From a checkpoint of a small contrastive audio-text model: encoder depths [3, 6, 3], 15400 steps.
Rows from block 5 of the audio encoder of a small contrastive audio-text model, named by matrix and row number. Rows with one number belong to one neuron. Each number is 500 + 25 x the weight over its row's rms, rounded and kept within 0 to 999. All counts start at 0. Numbers have three digits each.
After each neuron's rows are labels from the 100 clips, of 14848, where the neuron reaches its highest value: "strongest on" is what is common among them; "peak in band" is the frequency band that holds the peak. Only what is clearly more common there than usual is listed. The data: synthetic speech, music and everyday sounds put through simulated rooms and audio effects.
# fc1: MLP up (encoder.blocks.5.mlp.fc1.weight, 256x128), inputs 86-127
# fc2: MLP down (encoder.blocks.5.mlp.fc2.weight, 128x256, transposed), outputs 86-127

fc1.148:543454529489477479468479492491540471478453511449517500494497501510527514502463512462566503540494481473465496484451440462474502
fc2.148:481540502499498525495524513549473494497473516472550487489498485458514486497506530544526481525512488421493486473498480501506522
strongest on: speech; reverberation time: 1.2 to 2.4 s
peak in band: 4000 to 8000 Hz

fc1.114:509513479527507534522516488541552506555489528491528520507485481512495517511493492493485508544499547483491522506528524513495543
fc2.114:484465514537494487474487461478486527548518452464452522483514497493499474511485488512466518494515444480516494501490495487529480
strongest on: speech
peak in band: 250 to 500 Hz

fc1.255:510515505534525533472528515516497499494465478461481458485454515514464514487494506511492504555458442487507508472472537509500498
fc2.255:458521495545506514476468484489514490514500529514476503476476508535497502476523477485533471469510477486484496505484508505503499
strongest on: distance: near; drums
peak in band: 4000 to 8000 Hz

fc1.197:510493492484534529502497516524447498496497533504499494512494505492505540520473542514470536517555504461502493498502501492527491
fc2.197:519504529533475511513491498500497502510427508485496517495507474527499513484484481475499520513482543539480495554477473528500475
strongest on: dropouts
peak in band: 4000 to 8000 Hz

fc1.173:469534483510521511534492535510511495565536461486491507514497469511478523506488484473501488476487439519536510510498492525487514
fc2.173:470490531495486480477504509541461520512529485472495521515503500470503531514506514510509520484533485474527458477492515540529517
strongest on: dropouts; bit reduction
peak in band: 1000 to 2000 Hz

fc1.252:493503512515515472529531467486459459506521520530508481484500487513487487484522434447505505525499488466496497518499513543506451
fc2.252:471490520521514494544501508485535444513486551522526466532499481515537505499472490502438466514506489513463519499476521542541515
strongest on: ring modulation
peak in band: 0 to 250 Hz

fc1.143:474481451533456530535485530493489507509505469533480486470470531515488530522484493488503518508453518541544484480501507504529450
fc2.143:471506526494480521522502505486556472481507514470462510528520518461547482540501493505482486489477566502494517518487508514479511
strongest on: reversed; drums; dry
peak in band: 4000 to 8000 Hz

fc1.234:501497536462491476518485527503439512506542501508498474528500471476547512467503506524488501464465527528446512511540537527431497
fc2.234:515528541488477461495484484496505533492483501458499496526565504502530434488547499529449492503532522514508520495456501547461481
strongest on: band; reversed
peak in band: 2000 to 4000 Hz

fc1.45:529500545511438464473529527497505538529559503475490463476489460487485486464506491504486453459482519493510505548512491495471477
fc2.45:515523476474492501498452490500524475480481559522508499486503549473517485503544481473507512515492515438495544500512552452505526
strongest on: everyday sound; reverberation time: 0.15 to 0.3 s
peak in band: 500 to 1000 Hz

fc1.231:480515493498508432471520540517527488538505523473504502528495521459434524480515498502521475524471487528503506518466504510488485
fc2.231:505518504543553507515475484513526516551524515502498488454508508503525486477488518505542513531499528514500488554475496496474488
strongest on: wah
peak in band: 0 to 250 Hz

fc1.49:516460492497484499492488466503541515526504479513462494476503491506518497504507549489517456513493475452535503467492538530480499
fc2.49:501480532476514520482490517554535528501498506515545488463464472468475513482477525502450514508530533464462520479461473481517473
strongest on: distance: near
peak in band: 4000 to 8000 Hz

fc1.88:489512513510551467465519504486479501529512515556504505482523509502504511493484531495491511495516467511492537466521510480514490
fc2.88:499477499492490511500460475488493488440474513504516503531509475496475502526495505504553479491488498499533550511528530486505491
strongest on: bit reduction; reversed; number of effects: 3 or more
peak in band: 4000 to 8000 Hz

fc1.240:460480479476477491514478505539500499499516499498494503538511503539486561469509459473517493482529504503480457508455511483566533
fc2.240:532518509483481503469504492485484506502481573451511494483496553502492515496482500500535483534510504511509509487447506523482473
strongest on: long reverberation; reverberation time: 1.2 to 2.4 s
peak in band: 250 to 500 Hz

fc1.96:522500487510470502478516512518478450529511530480437485465514501450502547511489526520526502477506497482505516501539506522483474
fc2.96:486494502558564495464511503534489482454468534493473481487524517477492512515490502471505477469530485489541520521509478504497535
strongest on: drums; distortion
peak in band: 1000 to 2000 Hz; 500 to 1000 Hz

fc1.82:470494526529552508565513468456493490485492495505495512484505505508502489532511484470510506515489510467460464475523497479503491
fc2.82:507514548466456476521534496516444509517465526503477513513463527479545525496479498520561517508490478498463478514532467493492495
strongest on: speech; telephone band
peak in band: 4000 to 8000 Hz

fc1.69:522473475481529524507459449550488543524493541530519481519479513465472499474497521505498572474503508452502505498533503474488500
fc2.69:515534480489495485457479487478518486470452495460507466507521533502483474518470488549526534533497509468491483512532517494543482
strongest on: short reverberation; reverberation time: 0.15 to 0.3 s
peak in band: 0 to 250 Hz

fc1.201:501512481542533522536518507502489490518514473499475502506512506514496487517481524523496504452478481480530533498506470543500512
fc2.201:485555500475478492429503499536452512489493444509497464530481490496503516521530517509541523519551510476484494485534500529483545
strongest on: dropouts
peak in band: 1000 to 2000 Hz

fc1.79:529537501477565508508497507515520511576470491536499513498516443544492505484464487521496526545470489471479483488484534461499518
fc2.79:502505508487542474491499445479488528460525484492503550501490532487479508497521495516505547478474558522485527462523493495537454
strongest on: tremolo
peak in band: 0 to 250 Hz

fc1.85:521543526542513523511537548539516476512517477523500526459509500484511490487454518456513495500502524488490514515523483481462503
fc2.85:446480526496444520464488519530519530431491496528500510518502529451489503493474506488472512492478511491438499478505492471486520
strongest on: everyday sound
peak in band: 1000 to 2000 Hz

fc1.182:494474504499480456494489520463499486536522539522488467471481491488502492489493498516515535491506465490492510504541507493487509
fc2.182:510516451517491480500510468470476504480490494493465518482545509469504490491521494517468496474466474492499473546522477509486535
strongest on: everyday sound; reversed
peak in band: 4000 to 8000 Hz

fc1.250:479493502498489499519523511497543541535491513517491514449529459549486485471515533472512477417517511469516480455519518492454515
fc2.250:503472454528506461481535490505504519531500524471548521503469467513508506514483493510512505468493519511465515500544511489444452
strongest on: band
peak in band: 1000 to 2000 Hz

fc1.212:492498494506516498509454465558539489514523526520459488493507501493434502508481500519484511523464489511483481501487525487441504
fc2.212:519497479472496488518526482481516515497500484496509463493477478518531494486445494526484502519521492500521494490476538483491504
strongest on: distance: near; reversed
peak in band: 4000 to 8000 Hz

fc1.35:529500521486524510517466504500510516478487515474461515490467530440518536503506484521491484510491499471515499526506490496476474
fc2.35:493443494486496476501516499527504485472466504428480511478514480490506497509497431508509522501505538497487462509500532508487526
strongest on: telephone band; echo; reversed
peak in band: 4000 to 8000 Hz

fc1.166:537515485524449526507498504508483550528525447466497525512512514493503479481548500533518483476505499507457562515499479510494506
fc2.166:486519521468530532481496474491490473457498513516533492526512528506537482543458445542494503514477481491518472470475509510462469
strongest on: dry; dropouts
peak in band: 0 to 250 Hz

fc1.190:493520505516498498500512500497527436517527492516499473524509476508541498510477525491458478547515500459475535499449490527495474
fc2.190:502496455476485518473506517534485481480499448556467490494479551482519526513508501535465526505485460497536527475523483533493500
strongest on: long reverberation; everyday sound; reverberation time: 1.2 to 2.4 s
peak in band: 500 to 1000 Hz

fc1.118:569546500505498554518482531487487541525505457520511543476476533522490506473462512507523478491467523508500503536530509467518530
fc2.118:515541497539479478526532494504490495535500462494498530484514514495478471519537529482493442479486493478519529496463472492472512
strongest on: dry; dropouts; bit reduction
peak in band: 0 to 250 Hz; 250 to 500 Hz

fc1.68:496534523489504511542513503486482472464496531465486451490468473537519467527469517514494458512523519467524490468501556499511498
fc2.68:513468473531540510506478512526536486510492505488480472462502521505542501457542514500419481481485527503460492522502493516493498
strongest on: dry
peak in band: 4000 to 8000 Hz

fc1.244:473556517472485478513498495529493506454536505453493464505432513493489505484471488500515480526477516533532507517474490521519495
fc2.244:461478526494475493473467487517492478498486526464513473503493483487482541557462532479495512521496512452485533526466482479532503
strongest on: ring modulation
peak in band: 0 to 250 Hz

fc1.238:487513473507474500505506493489554517457474491484521456497516520507540553466454501476537458514512519487489558545494462517496486
fc2.238:543507511503497484454528487482469481530461493488484535493519500533446499516502473456506526535528462477436465493488565478505469
strongest on: far; long reverberation; everyday sound; reverberation time: 1.2 to 2.4 s
peak in band: 2000 to 4000 Hz

fc1.245:465519507495499547505504480499517494511507470500470515497548508482466516472562499481512481491516502470506464504506533497534519
fc2.245:505452476505555526488463502512517488476459521486453482522524492538487478528486440489521493531499432489486527501477506442496541
strongest on: reverberation time: 0.15 to 0.3 s; dry
peak in band: 250 to 500 Hz

fc1.93:495500497535453532519472534515480536535509452497497542522517526512477523495510487492513488537517522550496526511479495496536491
fc2.93:537511480495448509564474537506510510512506492523534515544491510521509472487474524517526490521555503522542494517488474501512517
strongest on: speech
peak in band: 250 to 500 Hz

fc1.126:494521506533463491475522553506471520541513488483529475503503483512494496484508508462546550477510477496511531482469478528477502
fc2.126:438462517466494491485520538499518522490496487494512567497494488503545494515456510497508486488543520496497497519470463520464482
strongest on: everyday sound
peak in band: 500 to 1000 Hz

fc1.12:470500514442496485498446478463459467469521535563507457527533517507526519484475475498493486508501523453506522475545492491486476
fc2.12:519467428479504477511503540511481492498490507517488510470514461528530503531505534508524508511526540485486512490517520518510548
strongest on: wah; reversed
peak in band: 250 to 500 Hz

fc1.236:491559459509481502487485517489527508556519504481496485468538468514453521477488515506497459471476465526487508512490481466509497
fc2.236:516512487498485510491504469496500537481468507513502484483509504492518475514534499498495473451554503475488459471531494491466467
strongest on: speech
peak in band: 0 to 250 Hz

fc1.142:541532525495497509529542563465475483524467534508530475501480490480510519509512518504504536466507506491510533494473543501532498
fc2.142:506478478475499500480546496521467496513446489522473482512516509460500503459536539507507515443521451518512519520486500506477501
strongest on: tremolo
peak in band: 2000 to 4000 Hz

fc1.170:491505511483505512510508480477500485497460485437521460520477457453495503529488533524473500476482534470536499474471499493491467
fc2.170:488465501525456500440520474522482494487449487552507500465466522546521491540500521489527544492517521490493488470468490515513502
strongest on: dropouts
peak in band: 4000 to 8000 Hz

fc1.189:446517490512481496500489481519500538459477526488491569516482512517460515509521545487507495528468493485458541483476479493490518
fc2.189:477522481523498552486486484493501477460485460501478492548519550463516470505478500455488524515467520505519499517547536479521488
strongest on: distortion; ring modulation
peak in band: 0 to 250 Hz

fc1.155:498467476442488491523453500528490495494532515466518497478490498497504479507472555495504544522521533431503481537468490498497524
fc2.155:489500487494511502515533487560498469452494500543493481546514507458497516468537508534482500529481490497486491522527542505525517
strongest on: distortion
peak in band: 0 to 250 Hz; 250 to 500 Hz

fc1.105:530513552525499506519489495465494466460537544462472547518475515512521485549448527488474521493461503463496470463511482465481519
fc2.105:550490449499496497465464489470496508510510470440502523523514483491509450539517480461486517524525496511498462524511499504545521
strongest on: reversed; telephone band
peak in band: 4000 to 8000 Hz

fc1.185:508459507519508509510518517463505529498486497489467438529541454493467496513472519524488488505542530462522488492470540514514504
fc2.185:497485500546544519544507501518503494465493482469483486457532490487479497488478523500491489490480490466486518518476501529493484
strongest on: distance: near; speech; reversed
peak in band: 4000 to 8000 Hz

fc1.167:509547501541481502536517540536481481462505483540467511491505520510489474480485508465472508510501527482459479512521479453487532
fc2.167:506485487502438505480547508555514480462471517482543528474533502497468449489474518540506487531494558517492498479554462502530543
strongest on: everyday sound
peak in band: 250 to 500 Hz

fc1.233:473532459524499483494488505500516501543517533492508483508527489510517537534524523526494494467558512504546484539538477457488527
fc2.233:475527499462512457508531454525494483500493512470534501508490513509542536516487542533523450492523538522545513451496509477500548
strongest on: drums
peak in band: 1000 to 2000 Hz

fc1.183:517488511496476522468450526509494521546550556500518571513492506504510488480501526441512508531470548530500524503496487490500534
fc2.183:504486516461501514499519473505528555505462469563467529486455488526478506483468470540504461519519470509483480531466465490520478
strongest on: speech
peak in band: 4000 to 8000 Hz

fc1.33:496498459492494492524480500515489543534479515496489530543532551519472511496481506506505531487509519494532497469482539514456530
fc2.33:494491522548502501511471491492517498463520461527509512540521464524509506443507481521497494528491509481493565495504486537528520
strongest on: short reverberation; reverberation time: 0.15 to 0.3 s; reverberation time: 0.3 to 0.6 s
peak in band: 250 to 500 Hz

fc1.242:475512517469551500481521522484535529440475481498475538500494489539471553514514508486482458482483523485497542492473486510489457
fc2.242:515534510538470469492482499479489522483524479469539476511520510495496524481513562538524545527519500494488564485552524541549516
strongest on: distance: near
peak in band: 4000 to 8000 Hz

fc1.213:473514466521512505482496502483500511476488495476472508494501468514496533477517547476546522473496494525489432511494482495500510
fc2.213:487527473471524508505467521437496511527508509490495494528507489512510470504500469494489539460537498476498489501475482507548500
strongest on: number of effects: 0
peak in band: 4000 to 8000 Hz

fc1.31:494531482527494463464498529492503500542510481500487494494494502493516527521491489504483514488542501419512500523516505538537531
fc2.31:488511493481540466465501506480441477500523442508518513522449531452521561498551524491486495516487510494497523477506474485464495
strongest on: drums
peak in band: 0 to 250 Hz

fc1.129:522504496538487507531521499476533469519465496502523479513480521502458484508453535465513523475476495509492495500525515487476495
fc2.129:501501538422517470506503493494476502457510464495480486472470483520490523541467482547491484494513480511475518519508503497480487
strongest on: band
peak in band: 250 to 500 Hz

fc1.55:558538515537486546470477534505451531472508510520497492510506491492508494448468491481550521482492520491485462516483464497458491
fc2.55:427483470509513476489481479465496513516542498507502505504513510433450475498508498500462528507523455493481514480558474513484548
strongest on: everyday sound
peak in band: 2000 to 4000 Hz

fc1.16:518447528490509456496511480502504500495511511481470496532498500536482473501522483477525500494475496506545461486530513487494490
fc2.16:461529500504523493479515553458527520508505479487477570506513476516480484514549497494529513510477529524468496511497469486505509
strongest on: dropouts; number of effects: 3 or more
peak in band: 0 to 250 Hz

fc1.43:527513462486504449504491478471509507506507507495472510540509497496500505538485506507501544481544526460519492515512522510500443
fc2.43:451494481494522477537511473507506496507478493537504502502496519490553434543518518478467489498523533470494521464481503515480518
strongest on: long reverberation; distance: near; reverberation time: 1.2 to 2.4 s
peak in band: 4000 to 8000 Hz

fc1.13:500483493496497471490467539491483517494484510491513430519516505486516465502521519463534523513514499444484512504525499498520431
fc2.13:488501459484502458490493525505559526497472516511498506477525525489466485553508494494492488505511517516502537433487518476505488
strongest on: distortion; reversed; ring modulation
peak in band: 0 to 250 Hz

fc1.131:504493471523501515487470489508521515508537495540508465547477485513547491525510505507536532511484474447551482514464494529482506
fc2.131:529472534459455476504481475499496532489514436515513548521512555481482501440475490506525481483462512481478480493505500508471495
strongest on: distance: near
peak in band: 250 to 500 Hz

fc1.53:483491507512505472496480484472505527502476562477487511519519504531470520487501499501477523512509505491503440542485522471503466
fc2.53:449544533521525526455510532481505497477496500506505498499493534461456470423485513487488501509505534450532503458457518507518540
strongest on: short reverberation; band; ring modulation
peak in band: 250 to 500 Hz

fc1.239:490487492490468484494457490488577521471489534509479499449456545492476505527492497478518506514489544485532513467494468483499520
fc2.239:499518452487490465512509529524487458495467490526525510529521473521506459529498491512483487509488494527525432492505510482472497
strongest on: dropouts; reversed
peak in band: 0 to 250 Hz

fc1.42:471539513533543458523515488467489462485476476496513514455515473480466525458504508486493554443511473478511509506514533460526499
fc2.42:480479527476496481501482502510494560510461510531491480482497487463496475543460504526462521524514487506517520447524511512553481
strongest on: reversed
peak in band: 4000 to 8000 Hz

fc1.135:480470520505538503465493510456500510486457475517529498468460492506493549493460514530478477553530533506466508506509507504478508
fc2.135:477533505505530522485488487502544519483449488530511486514476461521460515456542523514505525472514495506447558524510500478478498
strongest on: far; ring modulation
peak in band: 0 to 250 Hz

fc1.229:528536485497483469544497533447526438494534536490513496474533492519534484499520480505499549493460469489520498522545523530541469
fc2.229:493515554483493529507531530468499521484532523488512529499480484489463527494466474531516509532480505493529523535509468492495497
strongest on: ring modulation
peak in band: 0 to 250 Hz

fc1.196:517520535509488513454491521520513471490537424540464485497515503518496530471431488478527523481525505486522509497493473529464511
fc2.196:488539492507500475476478519498486521489560463533545515496516544519506491540465531459493484486506511519527507486499533503500492
strongest on: dropouts; dry
peak in band: 2000 to 4000 Hz

fc1.17:439506454480505507466521500523481502506489470491476469504484476519456513494506491489490488470513511475527451535515493484486476
fc2.17:496472508432472438495526451440502493493531481521526487459482496467509493504492510466535505503487533508523489494521536463497481
strongest on: number of effects: 3 or more; ring modulation; distortion
peak in band: 0 to 250 Hz